Rows from block 6 of the image encoder of a small contrastive image-text model, named by matrix and row number. Rows with one number belong to one channel. Each number is 500 + 25 x the weight over its row's rms, rounded and kept within 0 to 999. All counts start at 0. Numbers have three digits each.
After each channel's rows are labels from the 100 images, of 14848, where the channel reaches its highest value: "strongest on" is what is common among them. Only what is clearly more common there than usual is listed. The data: seven-segment displays showing three digits.
# p10: first pointwise conv (encoder.blocks.6.p1.0.weight, 320x320x1x1), inputs 0-63
# p20: second pointwise conv (encoder.blocks.6.p2.0.weight, 320x320x1x1, transposed), outputs 0-63

p10.129:508475474481515517499474479482526470500472544514478488520484517495460494467468469511474500502490486427510493483480495512478458482515507485499482436486480474487533551506474524494520433487422500
p20.129:503513493495508487519529468483483469541551469514491497512502509458521474489504484486525514493513485463441499531511551503498519509533520492506476487514480480517517513478522480490499507441531517
strongest on: decimal point; third digit: 1

p10.193:509528485531541498486482511536472462517511486482508479463492479529529484474498493445505475527463480506474485530484482508498512489506511506461502500483507499469479477490453471487470480486555469
p20.193:502518504450503485493472496506477506487524515487522514541504533459483491485527438475526490518508510508476507515489544519546486496502511511530503539479507533490531490481539480514491546475484554
strongest on: the digit 5; second digit: 5; the digit 7

p10.318:466503514492505518467510450496485509470549488541472505488503520513520490493483537519474485519461503479506496494512484460504523507536464489490520469535511544558502507491483541510496537507510520
p20.318:521497506535501494481513499508461503555503482474530525523527509545510534484483479541491530513556489525480522483489521506540499510519515494515520524505498474467503526505487528489502514518495495
strongest on: the digit 2; third digit: 2; first digit: 2

p10.102:486504496477542527464487471509505468552504529493499479457491474457548519487475479498481512488490506473487485477494473490474476491496483486460473463489522453474516517497445493468499480530525495
p20.102:525504500477530478502506470497499521444526507514499501573533489504526525564483485564542488475499479495477483495526492484521503463471496488556456529470503527497527500505509493486491491509560512
strongest on: the digit 2; second digit: 2

p10.201:484473490487502475527515515480500538494514455500470516476505487500460526490465493516502508501467525492507497525516458532473454481495527451466520463559505498557510481512545521475498528482456471
p20.201:485518537476503519526491468479429486552496473546486529536466481476492469500476515506473514471495481464497481517492525469500510508518491496492494501507491530499482490494518491497494466493522477
strongest on: the digit 6; second digit: 6; style: dark on pale; third digit: 7

p10.231:508503509513536513482464474557460476483503501460493509486497485548489484487495486478481468528471462492479487499498534486513496488475475500495513509504530612478496492474479496496504492467510494
p20.231:519490500506486487512504507492469495485482504508494537518528522474468522514553497516480514487535534535455485501469476521519495500488513484490473496432440496475518510554532454546493517515513526
strongest on: the digit 5; third digit: 5

p10.273:522524476498451533499480467500528491507556503491481525537503492480536498471496475540462511514450545463474482484440469490511489544494481510500476486465506524509506545470442480545481492524489491
p20.273:495429495445548495533472558512481529493488530503493526420474525504482536476500548524521543483536525514520505543548515557470489532521506499513528507473489478500474501516465486503534517479467489
strongest on: the digit 8; second digit: 8; third digit: 5

p10.280:482516469519467546501522485523460474512531496510488550499507493510524468486444476490480483499483506504506494509503488469513487491507484528480500490471517512481491502573479468507552484514473471
p20.280:501506488526508517527528490464477486472480530539538514475524492497470466516559538506485525491522447517510477545529507516485482485535502510477537487505495510485475463534501552568444506510526467
strongest on: the digit 2; second digit: 2; third digit: 2; first digit: 2

p10.227:487497498501480498471481477483527524479506518489462511533504474474584501497482478556500490469477530435490471492486490484485476525515494510570463443473501489465479465513479496547478489483498468
p20.227:492452503513474507485497472499473527500472481500504493506504502475495484499483503482491487522477436481454518470482486446515499467493517510507467500432527491484502491483498510486511451506489482
strongest on: the digit 8; third digit: 8; dark on pale; second digit: 8

p10.99:483470495525470506483471500469489533488492513482452487482512509509500495517537487486485501475477488490515536496527506488491463531501493486474483516511537462523496506512492509484464482518485482
p20.99:501469473485488521527461499460499473484494554487493496469495488506548532545528496503521535494458537497492492484516469499505505498505505497506532509471508550499543457495490525537517464497542524
strongest on: decimal point; the digit 4; third digit: 4

p10.109:493479505535538557498500488513469476506507494492512516489486521504525474481532499476505525549507527463485463525481484483505494476458471478488504472484478490511499483495480509490490525517524520
p20.109:524493513412486502509533499486529509525521530528490492520482532489508490508486459517505474544509480483501512494483502522446541533532542504504488529513501512511503518469524501521514481509577487
strongest on: the digit 5; second digit: 5; dark on pale; second digit: 6

p10.83:486508527515516497485486465551541506488514534481548512534441502483537472499491520470479471462504530522521491472494497475513502470473526473546496536512489478502469528509540480487461491494472495
p20.83:493487488514463464477515522493538493491499458477495491489503488497521463493510530487470489470478493495484455463506492470480503490456513496485493542490491504516501521480448470433528501497476507
strongest on: decimal point; second digit: 1

p10.75:494526507529496470591575518475465520522473503526541490464496504488504570503510517484506518475510505545483519500569484510533526467502520484466477488492498460499506487523512480450505469505510450
p20.75:496511501508488509497522481507525523505481531499512497491468509486521527469475507502469477472482486480508479497493462510496492504498520438494475516446489489496485514500546490473470507480529500
strongest on: the digit 0; second digit: 0; third digit: 0; dark on pale

p10.125:495497514527467490570518463511456481505444502524540494468490466502429541488500510466515453494471486526498532507557500493500502452503512488471508477489510508523488484477526497462489529478506489
p20.125:511520518531541492540456541509499544473522530492461484493487511503482504520513493510512460509485475460506472495521458495510486495479511468505511483495508498501491503502567500490485496485528468
strongest on: the digit 0; second digit: 0

p10.299:538493462503511482467483507505489520494500505536453503475486536541477482507498568484503504509485515467535486482463492477526507460483529490481473531450499480466482446488491446511531504505465473
p20.299:530507504497484514507489516511504538536462525479526509546511529497549498538504562485464500545507503470516506480550490529504504536500536538494471505498555518500448494475498480528473515518504449
strongest on: the digit 6; dark on pale; third digit: 6; second digit: 6

p10.65:530489476507489495477499500518478500471500449511470516486524463489497471494446483465509453487483526513494513536498458467495460470470452521496491509493534498521483464526519478497504458533455450
p20.65:480505507479530508518547492448502500485493497508530548481526530475471471491515495498492515559538475506508511570506506491491486531518526494486517507484532492508501462511512487592491508499493468
strongest on: the digit 2; first digit: 2; second digit: 2; third digit: 2

p10.97:583507468483485520551518451499536490493511438500457466471489504510473514493492455496488491503485532507508522526524521500476482473504505509488474526469492514452496445501465463492503491520488453
p20.97:537504501479486553486476489517491479484516486484484507505529506510473481470490505564529530500513532545552548523491485510498509531486465547483519528516520517513511468495446478500505506527529478
strongest on: the digit 0; second digit: 0; second digit: 7

p10.240:465512479503510542471445492501538496525528484509515470486456457479554526512504468491478507501461488464504495495482483548482484506531510484542498481482526501465524482515510482506502445501505479
p20.240:498431465515474492448505522486533486490521502459538514474522491492495538481511476500506502471510501490519473519489526516515540516538480488480547500471475517501506454489500511503496507470499505
strongest on: decimal point; the digit 3; third digit: 3; second digit: 3

p10.162:525481476437447486499478456495516470501515543486473471487514500487488518507476483490464504488486476514485443522466478483511497502485493495475461505429507490522459516461479502485471504475507508
p20.162:449495462507506575484561476471505511517506502522482546519507472489494482502476518499514546503476483500524496517502503538507418441450487534503488488495506507419488500470493455528524503472480453
strongest on: decimal point; third digit: 4

p10.46:479527503522468556506500512500529500481532503514488486533501490456495498480520518500498508459453490529486488501497486511529471462520506502533491497476509497489496495493488502500489473500464467
p20.46:483520538471493480521484494502459466565485502500475524502487478533460435489509546544506504500494506503453480539502508501473508498501494543481518526508560455508523499517524517478494458513508492
strongest on: decimal point; the digit 8; second digit: 8; third digit: 8

p10.298:484513457508555498489470488486512488497440488465528497481506497507450508503537469534512488520459500489503517535470477493498493509542504526478504499542511539493518501489471467485503534524537482
p20.298:512492518476500508479489518518488527510498510513539506484490501525501476461458521464435512516478479478502516516539549456488493460501497515475496507490478464523458526486496478502498462501490504
strongest on: the digit 2; second digit: 2; second digit: 7; first digit: 5

p10.57:497505573500455513482474490489522451499549494479444490506518487532492492498492516540517542472501487477499502491493474497515514499464500518507461586494521499502513498486526499480476538556479529
p20.57:531522530516526521492509502487503486522509491506503464516512521468535522503445495523491473458529512496482459544483510500503496547514505519510458511480428541477497514506518444493538551511526505
strongest on: the digit 1; second digit: 1; dark on pale; first digit: 7

p10.116:517500468547483507458489509465483477462493474522482522480497513534512478507524471476482510484468501478465488517509487478509509473470524526491486525518530485498490489483434482476473508566460499
p20.116:481485469536471491479523541511551497494505557529485478483507529461513511468483521528495529558527488551514517486470491526515527492499488503490477478487521492526480513540496503509475496544545497
strongest on: the digit 6; second digit: 6; second digit: 7

p10.249:501467524510478519479450481508484501490523489502456485506489483486481505461525480505464526562475490468461504519487483523464507484507469508484502496502463505538519529491496507455473472490481494
p20.249:492468453534507531530461520485509523524539486458544472476485510495530490547548440491523480497488512494503491485497530477485499481497488480505481516454486489465496495435488481501487528481484510
strongest on: the digit 2; second digit: 2; decimal point

p10.270:535505461549485455495490474507479530491474481458502514521466489505542485490507492530491506500463527470499505507465471474493499514496496514543478475476497543462511488488441497553498481522479492
p20.270:507521487483534483549507515497515476478519498482495521478518508502486531491502518517494516495513569547552477501543541531439490532487503496493542496506479512518480505523516501512509535496509504
strongest on: the digit 8; dark on pale; third digit: 8; second digit: 8

p10.234:543535493495500512572520475517473447501531485516471505484473485522443510505504454504492480510492509521484463485488478477531498498489504482454474503469495547471490492477484477473455484485473468
p20.234:492506501490524523453467520522550473506500475464542522541516496473503509453461492513511502497486479514520528505480522535484501496559515507464516502574457507544505486513455516503521448526530514
strongest on: the digit 0; second digit: 0

p10.209:476567495475549510485489504498465506485502507497485460467501505538484515495508538491495498519483449515504523455500533511489485480550482513469513485469541572468540472473548453462487515514482465
p20.209:490484496453488500527530485505524430528462495523501520518548496488470521468488460502484503497529470553513526492482490489538514529537498503453529467504491483506494490491524478487540470495510508
strongest on: the digit 5; third digit: 5

p10.211:490454462473507505472477525495503531502528524568445515479523497490532477463500485488492555501516507468513499513480465499463519472488509508517479502514478456510520507548470551491515495521447523
p20.211:509499499501510495510490524522476488484496440498517507497523552506530475513531501484489508506516542494502523529509538483531520539516500489547500521481502516444499534498526478518490552526464513
strongest on: the digit 6; third digit: 6

p10.41:485464486517444488468488499484478485550490515508478500472480470478547484467519495482485521496469438471526500448500508478496486500459506510483505500513457476487526484527512497524480507518502483
p20.41:510489536502494466515500462508490498536511503511460475527467484494508464539538486479467489499513562517523479474464537451487507478466488525531471523484492489516487521480517528508491517492519485
strongest on: the digit 2; second digit: 2

p10.312:499490427512508516480462466478510489480506464488448494475524496468473462509495466494546488509500487508494500527456489458501464501475512495462452500515541488483493463490547519504489538527492491
p20.312:494498489517491507489471494477514511506526557475483499478507490513459484486509527476508476477484498539513466499485459498472570493493505529413461553465467493487492457505458571459512506532511529
strongest on: the digit 7; second digit: 7

p10.258:487470542465491530483495489498494511475518483457485482500460476496464519461504521439458496562497482503499515484545489503466496521471495511462530513499472480491487495473489464473488493475499486
p20.258:475497516457455483488516539508491488558526475517516502523471521481531463504499465528471487513481447470463538490485524507479495481520482518498489524502517504505506535469520458526530459496539502
strongest on: the digit 5; second digit: 5; dark on pale; third digit: 8

p10.213:492484536518484528479454473476503475479509504529470503483471481499482518495539499469488520474485484466481543496552498475474463513486450493473527523464518497488497499497500513490458481513495450
p20.213:526516513527534472451504488512484489473502463532491519505491514485444480501504510496485479480511517495447514483506530494556492487477495536545458476480505481501481473508512499511521584471486505
strongest on: the digit 1; second digit: 1; third digit: 3

p10.218:533502485527474550515538530504495533457526490540456511470507488479497498474513480488515540500527490472507477526500458466490456445475542484483433491521507442495498489529490504471534459497505488
p20.218:503531504534486491516529520524521492504468510501502497475518502457539538458476541514537484494503453508455513505544490510486499561482514529495490494501529504522496477519485497481476451493508499
strongest on: the digit 6; second digit: 6; third digit: 7

p10.191:523491487467459501464458456511552453489517487512482486516515449491529511487507481484515505491484543523499511532481467488500507470531501498556519477493470490474497442473482491520513505478457511
p20.191:518474504452510500518510563489504507505472504533465486513498530533463465537491533555512470476538480540495523521490490474537505492519540517518574487497485513501502524526554522472500463482502519
strongest on: the digit 8; decimal point; second digit: 8; third digit: 8

p10.54:504519506471496520497486488467510465496478476492497511513502518505451513505517563470505475472498490477508491471495472525541516480505484466468464471445507504467500487472509481478522514456484482
p20.54:468501511502511522523457505505500498511511532475511510496475503508493479504510521525487519501469542469473523509502449516496482485506509481492513524506516465524471464497485510490464448434530489
strongest on: the digit 7; decimal point; third digit: 7; first digit: 7

p10.34:489512526506502487510491482531479523481493476469474518500450500526468554524518499504502510452471514478506501518505468548474500507495479486505500504506487477458495504473524462506504497498500486
p20.34:526454481490495531484517499529529520481473577507477501457491512467417504429496455507519522514522509549502513493529514517480501489472492470481485493444456499510481490515486521471487495506509472
strongest on: the digit 0; second digit: 0; third digit: 3; first digit: 6

p10.159:510487501518520496486493490532486510499493489502506463509484452524530477494477475481508446505508493515492513524499475522488500492483498488491528553511503529501461467469505516468463512488542501
p20.159:511512470519486473495513515519528498483492522501534508526545514516532517529499482498511509511501468403483491475474555489500501505523515487487500475498483516549510477476484493479517464426547497
strongest on: the digit 1; third digit: 1; second digit: 0